Rows from block 3 of the audio encoder of a small contrastive audio-text model, named by matrix and row number. Rows with one number belong to one channel. Each number is 500 + 40 x the weight over its row's rms, rounded and kept within 0 to 999. All counts start at 0. Numbers have three digits each. After the name is the row's rms in percent of the matrix's.
After each channel's rows are labels from the 100 clips, of 14848, where the channel reaches its highest value: "loudest band" is the band of the loudest frequency at the time of the peak. Only what is clearly more common there than usual is listed. The data: babble in 24 made-up languages, each with its own sounds, syllables and stress or tones, from a formant synthesiser.
# convs0: first width-7 conv (encoder.blocks.3.convs.0.weight, 128x128x7, each kernel summed), inputs 0-127
# convs1: second width-7 conv (encoder.blocks.3.convs.1.weight, 128x128x7, transposed, each kernel summed), outputs 0-127

convs0.62 090:468495541524458505495486458428447478484492466603529475465543439551523488492443503517552519590499550496538585526451483526526515497517483516486509495489466547491561498506496529475499469502464479599520574558542476543472481517421532508549392513544484532478527519518537515492447428495534469432492554464462501390524487545468490518420522522457477433459512504469469478537513439485583469491520
convs1.62 100:470501418452504573498546493512493490534532424497520561510567496495542498478489468514466552461487522560498495504461567473521472481490471549448470504522606529510523508500542523471565490577519488506539525542540478536541469524482515565522525480519488475483511540538452529541606460509492478496567502539540493508512574571515560577512520502442532438511511599486502473542539629538491457558494
loudest band: 500 to 1000 Hz

convs0.1 097:539514514499552515532472462462492522526493515508611477522555516535538497548524551512498503486582533449498529572560519617500506441546575544549479575584487544551506492515497492534496452503484519420519473416553489498470443513525479491443478494507460453445549468483462521439569475474459493503518462512513548500546459503421518453446573503527483582513488494547506541519502486460470566522488
convs1.1 091:524499545455501508455439440522512515499530415594522517498539499506429461541520552548474510546522575439489530527430518492485462475476530465492533523518517523517605522514605509492504553487493544426488507414425467479448490446463483450553489467449511508501470488439488481500471470548474454514495539513451525448526490505466460463534484432500572527550488485523549594496536525515527543499409
loudest band: 500 to 1000 Hz

convs0.66 116:480509526509466487486545522576505460505523486518513584481530534505522565500516484507549506531547474481462486536446496494479469500461471528542440531451425459474565413513437511480492448450485508520522498523500475479470454454454483497465458558557425539576518491471594515415538480473503503451491475543502522483551624532502506385537452513579518500455473475506436490578465502465460472518521
convs1.66 105:525512547449405571529556551500493451436472484455469427544521499524488486552477493507510494448515504476469391484462495512550521480442477516517465544500443464469514491488486555382438486498506462489433470508527485488469498500494497478510450558474483590528464473506534519435503500404557473475505486502552455590482444461467479426547493533504533485485409458527480478547536540459522557517483
loudest band: 2000 to 4000 Hz

convs0.41 105:483498471520483475482464470497550453516518428437460459529573448511563505485511499487478484506542451461467540441587477536516503547433489530514539554563513502518528494433522488513485516617581469460499450545486585556498469483533516506526496517433497515576515510515468514484422460498495486475478609511387447439490491548504466538492512486504512404523545503530422487518474487548517507516518
convs1.41 097:444467506475449537508435489505511455536514491466470498484577510519537447489446527462549445477375547527510564568517547548448525453460562546524443413545505507501474592484522513532549468526510537527511495442542592578528493491545506504467416498495438477499548467450483508483489457485439494462546512545502480464551526548447505464489527482552451472496518504589448471474495509476535474526499
loudest band: 250 to 500 Hz

convs0.63 104:534540513532478520450475480450542468509514507598482407452480450489510513499552511441469458427519484453458508424494456490449512537502565514422490516508481490475481474469436496509464440471473486422491518556545554494540457530560517507616535502582612503486520506541528549482520425549531484497518527515554454444470479521478494505473447503444490441514539458525558450517481444485530481526527
convs1.63 078:445573530489489508515592502451479428471502498543525444479521472532469465503561471529516525512499489547481424458534516543459516496522487521498443509417522599513501491522488492492486533547514472574528405517515448495522496481549496422416446557477429454496552490548552501455542561534525492509595517510581500482499549472443562572466468480463449448508472472457495503530502546462458475491521
loudest band: 500 to 1000 Hz

convs0.113 108:481485544550507493458490442465434514539445528497460509549511488501560475512533546487562496514484482482473499494476401554520550531482478426463454569496564475546501495459536500517523481423490505456532496523482484459458556520510553468473616444492532471587492580461497462556490506478459517479472547489466482487452457492507537498443579454549487519482502417503472414551597521524553463491541
convs1.113 090:446447441546457486533518472504474570498508504514563535507464502531522532569360624519469546451512442477498462461488445520499473545460555471488497519533487481424483466567511582497565491452517431445555427510464447496511484533490482515480439472492488479485513454519458485489527529532516511438500499529545505491557505478498496422461427459509459531461540475538523497451500462514483452502421
loudest band: 500 to 1000 Hz

convs0.86 098:442450508463474434433472499534438472451478501463482519473397476472534443475530529491492451563474527500563527567492512460489527605545517466477558532465494512496476457519481508528494504474533585532476534498574453496441452505514416472500469442552479487397501489509473489503510521529493510465565510528455514511521401440453484517498466554484474500529593508518551474421486519490536531570529
convs1.86 087:521500522445553496431436509500491457461396518531486564471452424477462496434493474396500449410505503562514533486496547416497495544526469474496585408536479479511471523520505509444473521466455469524479415587457537480563478481522531516525466442503460532469484510551502462518499461510471468495519522460468454550601450476497532561509517508502476527561483513523503520474514430498534540495507
loudest band: 250 to 500 Hz

convs0.4 081:552519469529474482481518565465524526512546490494563427496569521466537583500507494526542449490499538532488496513502529476415532574442488483504548480488484442513517488525546496462456468572430467488508433421437545408457582505548613439478447530402466497500514460474497505521484503477466485508528440479454464460557506505498474473558506524458439509529515485511556468553532496497447509529554
convs1.4 103:533496534467536459475419505442477516489497455525501442451519473541537488494547494512500442574540529534471541458516421436451460605529502493507444487557444458493509589516509467484515484467489494506529611452468400496481594493481458483484457464541497505529481478506411436484467426463514462459456460460446471536479469532512462497531480513458494464487535570517423521451503458489522504507497
loudest band: 500 to 1000 Hz; 2000 to 4000 Hz

convs0.75 083:488513494487475505547448506525499548553445512572511509601519492523524489534538474496508539536493497457511540555495463515527538555573491507519523437532523480525509513471450462531540534473522539539503490500575489511554494526520474555514422443526503524556449467497498495496510563482480496567409433498547536445490524350530541472496455482458557534490414509466419492444536559562446541485504
convs1.75 080:556643519596585498492578531528515499500482513512548519476493496517515441477490426488480564511533500514502513532483495503515498464419548453528453497431551516543444469542538453562487457529484567543500512500481516433431456488497455483519494452427482533544526545487536515508539467521499470489513486537527544495511565413469500564485551504569539532447543507436527556488436483508531507487549
loudest band: 4000 to 8000 Hz

convs0.111 119:560527488544516480492487537482494506494538522453519555416419470426457551462506459510514502500451512605477510496479539511516456518537520431490428543459578535470468587572505463489513520498535468480491448501563383489589455464512507487496441480497568498498471498533507480581483463517571531512497536529422511484504390509434514499496522495492502492501550479474458503427458518523523471501472
convs1.111 098:501514518615508526500412520497566503456508492426489527511527506490480488480469527512406553581557554482488498428480503470517531437504436488493496458555559566465580618500456520524486449497499526487555484492537404491533476511508514518541498491519468463510433586558488487497512463508457451543496499461537486479523418521433502487502521454525449495485505517400503443506512494494545481461502
loudest band: 250 to 500 Hz

convs0.57 108:452563497502531509450462589489440552448475458522487452375521472459368499469406459469456500510514499544549539487559506537528539493534550506516412469544531480486510544555456453503501542540528501539539533539460548524496516499501511476598472495531522436447497524561489517490595506517508519505502547488499456472456497521455503556472519504508504468528519422475511467555472497444527502461513
convs1.57 091:545544518543481576494481438505488520514463486532519466466447573485465512533504438456469437510507526559510442487554530522480576530539460539505515529518516513523556542479501468480518513505530503476473474497605383552607488510449498567535467544548553407542447489483422514512494418511539535519471461502553515456468483527479537468440437494432503500492528506473512471545537513529532460438537
loudest band: 250 to 500 Hz

convs0.25 084:506549488509582488502442502490473500489381453505526513530549483454464522538525443453542561464555465465484482469505514562445523492468476485540442495472463478454420501462532497519498466568544526481536539466536490506494471488503534481590519529435463498383491526465456491534473566498506492542573513525474542499511483421439501460545535496609483531545455518531486520455543481523430543540446
convs1.25 090:496462448464510537500428511485546497598464502553578476592517520504469480527474432514587561573475543503534519458523463468473533445565593493460559466561513465537458557513443557498524499489498526477359497488471506489466500525450499549507501464484529443465547513500483518490525520565497524513551481542475499507471545469500556492415518535481506479529539427468467495517458500440489535491472
loudest band: 500 to 1000 Hz

convs0.78 099:457505494515548559587548554526482526473464470528430482459516490541521475514448547515515391476487480457501474584531471491443492503466459469520491482519486463490518462493503474510555457528532522487574506526458548425472447507545512459520494520436560444446506581507522509526576575468468500513448464461512469503505510530496515503524483484518554655537449515483511583457545531499431533530493
convs1.78 121:455562505499414522574503476498532533545502531533528485409523466557438435432436477514459502518471500444501514513472494497492500489491495507527514499452498514506451409481578488506473451510459446494525551486464449450438459483450511505461470444453489501497439461526575466526481493491494494448459437478578563495495539538595479503540494547525461528479578516498519537469531493542373518546460
loudest band: 500 to 1000 Hz

convs0.97 108:496468488528506489453502508533557507414531472480404454539481495506502482509495411502503499503539560487482500475510534510464500530466471510526499529457472494497520498397506539486461571465530500511531537578520476545513458507487518550537366499456476497490523501515451490488567495512511508484516549525528467521528426491406558508580557542569435429501486486473458480578484421439413490444481
convs1.97 127:486543538563484459536609545518538532490553491444400487467507498528511446483511478518503512564577512494544491524563510540541490491538508489497467539505543517538549529416492578499451433531566560527552459507514492484473447515490528525496501534516524618547497459567435487590467483495522493521525568588511528494509550512519454520510509506505515464539558560506444489557500551516458535501458
loudest band: 4000 to 8000 Hz

convs0.10 106:570451536486464517504501542511463520507459469628550544479524522518487515478503488548447492510481515513447488540428520504562463440510553541507465440539432481533540559507504516507527598491515527509454466447425522461448590483554511485463595503518468450519468514439588497488569515472530522491387468454517471537479487502494534506511446484442517445464546507530538473463518509466496540471516
convs1.10 094:517547517423510501438483470471470465512459518465461490523518481451476497454591502502471503548459508515509458504484491526537436473512501496541438507472532530477551372467588529500516500488477521408517490474531489371491428562445485423470447477486461527500469449521425492482535489447450546523513534499466425490538458502477452551520485464477534467475494513412507485547460478529474485421470
loudest band: 500 to 1000 Hz

convs0.11 116:465567463478561473537473482523509457575515495499505461560533536473502521510494388503487467464456471553539524572554493477515491459513522449537555429484467470486487512588454471458541450496462508508494499445476454493429566471452532499497523533435529499456471467540528517513449557536504469483461442521434549444514481618472486452465465507525475608467429477464477467483527495501448472527459
convs1.11 139:491550493504474482508463469515522498513524400452522492468471587483456474475543407507536470398495490442523519459561497499460470542515502481509509511487455363569502466520560492530551422497460468467509484476483446505486486480514532486512500580442524459478492523489525494512459543466460486520526503553421526469457501580630547477548522501495492512442483453501440466477461497478452543495454
loudest band: 250 to 500 Hz

convs0.93 091:524373473470511501450531524522430490495461467482502555472510493541563506485445522536550468490507495458522485481569482465496482556502453503465655527491456535512553484545524474472501496493559499489560455556500485491516630487483492487481467555522482506563490447515515461526456536475473468486535431491494512518458439500519486451428466439483478518493476503508458540562493408512535521416456
convs1.93 110:555499484553515514506464528419502518545498555530498539499480476514522523573563526501629494503482493492442491506530478518562486723524523474530500517498505550487547502524487483441421516552557472510505450500497551499495493511548517510549393522492516565523499501504545484505510499519489466475510497488523562478500494547484497520508513480564479487517485429483473436547464419474488489485482
loudest band: 500 to 1000 Hz

convs0.122 092:520442472479581538452471469477580513551436505544521506491483506435433528501449515511493513495540490532482496461517493554495521474533504524475487470502548477473526502452561438534558488477513481453545443473542490494439552539493463584453610505603437523505525578437479490460542430480472552546484446503525511538448440526440481457470515459488475479545452470493495463462510448572458529435502
convs1.122 083:561495495531517545492493446554564491481511431536537544545505438531516525486611491522543547422426457499522540470475462436450461498462539518486520492497510496590504486512543436515466494494519533562476493560479516533518465414484529511590437525483528455458514466476457497548509504484403577481479416486547523524526457483540521484523535519473521536459470516513525531495502493480508526424388
loudest band: 500 to 1000 Hz

convs0.58 085:447492517503485506497500541439481520460498527564489470446459531434550451495422584515455484509484486439499450435532496500545507417483428512471481492533535493456488496517487464505533513555563475507558512483512499547483524529535453461490452471583503462423519527470518526596508516499493486460471571475449471405473586444515467600471490475486551496449497466425512474550477540437472470452471
convs1.58 094:459576460514527593512499508451534550478465502545492482506462439522475548454461507476511478516484516508514476490529555433459490549501484547510535513492501555527486570512525538517566546547491495494522502564510559483528502518530468559518528521465516413453473470526505558572583442552459467530504475453597504470474580549567588549464545487505544471464553535494534510451502589466516455437518
loudest band: 500 to 1000 Hz

convs0.22 099:521516512550504497451542479489484510566509498546513477463681459493478348459520457496475499456514466469529512360505493531476486501475482610459469529473494539527507526549486487525484530534532516483524524501492562506500507450465491483529514528498497431570482489461475460408517425446493531463538503490494508465452444481463525507519520468507443540482502465506487505497472430487518481505514
convs1.22 115:527526496492503530504480514466482488506527434512493445495739456519486384564521490435461493458455505500497498445518536511503455491475523561490479517495499492481532500512483514436447497473469475531464508520551564536556514552522570501521521543521467511546453534477518494506512484488445443465511505468488504489511471430517551413461520496444461512552499468532501516418500514512514451499514
loudest band: 500 to 1000 Hz

convs0.28 077:526449482507527525467542528517506564464414497504569449520414538448527497471453456470434518556508506550505522512543450499456484511548537521474531523399475541528527556451589502476532524546521445474471441472560495501403530481522470487452502468490520521458545499531540515480513550460505503501557513487515502407473504490466514533512427415441561533539537531590534550493469484521537493448547
convs1.28 106:483430534475491545434494495488526434546529527465506549495484513501467508498426444545457496442529432427478470470433566479491531498506484497536511462555484447520483465553564438508452528485418491452413446475503506489484456458479500478455435499570477435527495640497525515523501460523570511525482513497544442563555492457493476520460568546504529511522465424504467464473526513449504501455528
loudest band: 250 to 500 Hz

convs0.107 143:561543539429496490529358474454472482556491463562518449475507509524496513490477514511538448465471481499483538520506512554469484471543517482500539461463441554510500451569478479512488490493503473442527450519464473493460448496473475545498455489482551457491488512556537508556557473509452415476510420460374502517461505513464423441545490466501471481474389520503569470458468431517442507509498
convs1.107 138:469524474402505489531379448515495475449528539524433520410487502423457516488528472490504426458513468531468525486584527487518430518551488521498506472493475520472528449435486442505487496479490504468538454524527470494458483529529531445499482516491485497453478457472506510467491462437461478464520460437345470486468490514616512551505481502491508435497515521468500412453485535491493524502431
loudest band: 250 to 500 Hz

convs0.55 155:530543529489492516489496491508575583469495554511509501439525514455485529483494358498466495541459502512501524475427539542478534484514462513484386558556542506507540475541539536493494459521513550548525488515536456502496444527515490460543495513500414475498485485469509483476460520502509410534531584507324506577479508530479480519503486485461445520484542466484569454481507503452523461479502
convs1.55 129:475540474494503521439458549524517550455458520492526459473521529406495485523480477469489478573525588438498474519456507483584444515530432463464502498539485403524588423494505600508480459494585527481503455524555561491451502579512492446526506509543538500506574510489506516527479496492502533537524524523423498571492460493378477435461511509534502528509535433509509490518525534499513446509511
loudest band: 500 to 1000 Hz

convs0.83 086:580507545487467473468480508552386474547447496519484601460575426503489497455457508468614512563470500482519501444478513542472542507401480494469544558488513540519510506461477576517460524559490558424555521562494490532506526511526503470484479498496517502450541452500437452568503524505524507514473468556510478517495502454439491448503475528552530472519404499513499508440473422461466480505509
convs1.83 076:507554521498458471580502461536410489482448490580512463520533554505510511524495620452464532499537509506502492500478481551467549598496507526457564519558543564465558556536469466481393485516492458494517475540565490474511482426514511529453509492494500492531464474447529562469503457489469526522515523489446524454575514517463512451477518565500470480498453537462591513450451499492530517577569
loudest band: 500 to 1000 Hz

convs0.9 090:543499447546582543494489523484500509546525520542624535580496509555566500515491527553499473470438528479490485433546482431453509479444487534524513535494517525470491545555562507500476488494501476466516511519488463509496434526492565516491598495482493503376531487507607488458464494486466466493532412448515521494499501470496546437542533561490439523552479506561533467513539526562435528527528
convs1.9 098:588523584423492448564438430525453477531497459510548488488553589467508532464450604431430512495566482537564506508483473524387432536468500500457549602528517548537495476495570505469536452508452484452544491484490481475477534494447504460528477538517499461492473494492462516493524518547456505572528547504489419466508440458480500528530494532453504489510453479502514517511514527485459509529510
loudest band: 500 to 1000 Hz

convs0.76 110:491455458547637528560499473557559482546488527588437409539515490427539503509536556447496498505491508516551511513510497425454476517510455550495476481508544428455533505426540468516494514507524473463430455473511453461480450478485506497447465462527451542463483529489502494518455496480468502514468402530501411502512445522495491465411531426492464536503448469531480478485513487470423506461536
convs1.76 136:490465393498529472470395479479624499482571467550470510489547482497507523448442492491510501509415471496493490455502471450492467512527526521483505480551522459535499481497512360433478514465507489537514495503481479534480491470482515466536485439474510565443498488466475466540461481528435505481449445574510496554461480510415483405458584485474456527521481478527512520460516555492491459516423
loudest band: 1000 to 2000 Hz

convs0.31 090:461535474507521574528499530535534495464466492541504464612402530518526482489477523542579458525508483450504486538509563575532518411565505563485542472576488538492530485461566462516468503393493498519567507524524488484471531448475432489478500504538476536496490479527498487480453568472470445485619478433577470523440541430522492492469510457539525475473541506503505466482496536521540464475528
convs1.31 078:545502441479549538519512536462494488514524493495537465529457493557461413538482437475501462473479605499471506483501478505504530468486484412487477516465516478492456583473513502544565519468546524462430453450412437462401527476483413430452530440491468571454526529493472519499474534526565576514522474498485557536483556448554572494515456437481495501499440544526512506526491530506470542453487
loudest band: 1000 to 2000 Hz

convs0.89 095:486483511508540532516487480516514556447489503531494477465497483478493462516503579481533502491492529483509469532513463509441599491467507488517466444492455542493435491433452460480476459486505459454474506505464486514506541540581544547555428508471521470553512499452534433502561492552503524503429393465536473551529508572483462386569483488552496461566417499517536530524531398573449534537479
convs1.89 106:504460549517545464478484492532478490482463568506464496495455507502529539549509512552526470473498477465471469519467525523463496528552560527539507479487461480477468461492510504576432555464473536484460455490513479547463428456602544486427357538548466515566505478495518494485453433475515522500517482497498532407512480510556518546525519524480472473514442538471474375564455494525455549414449
loudest band: 250 to 500 Hz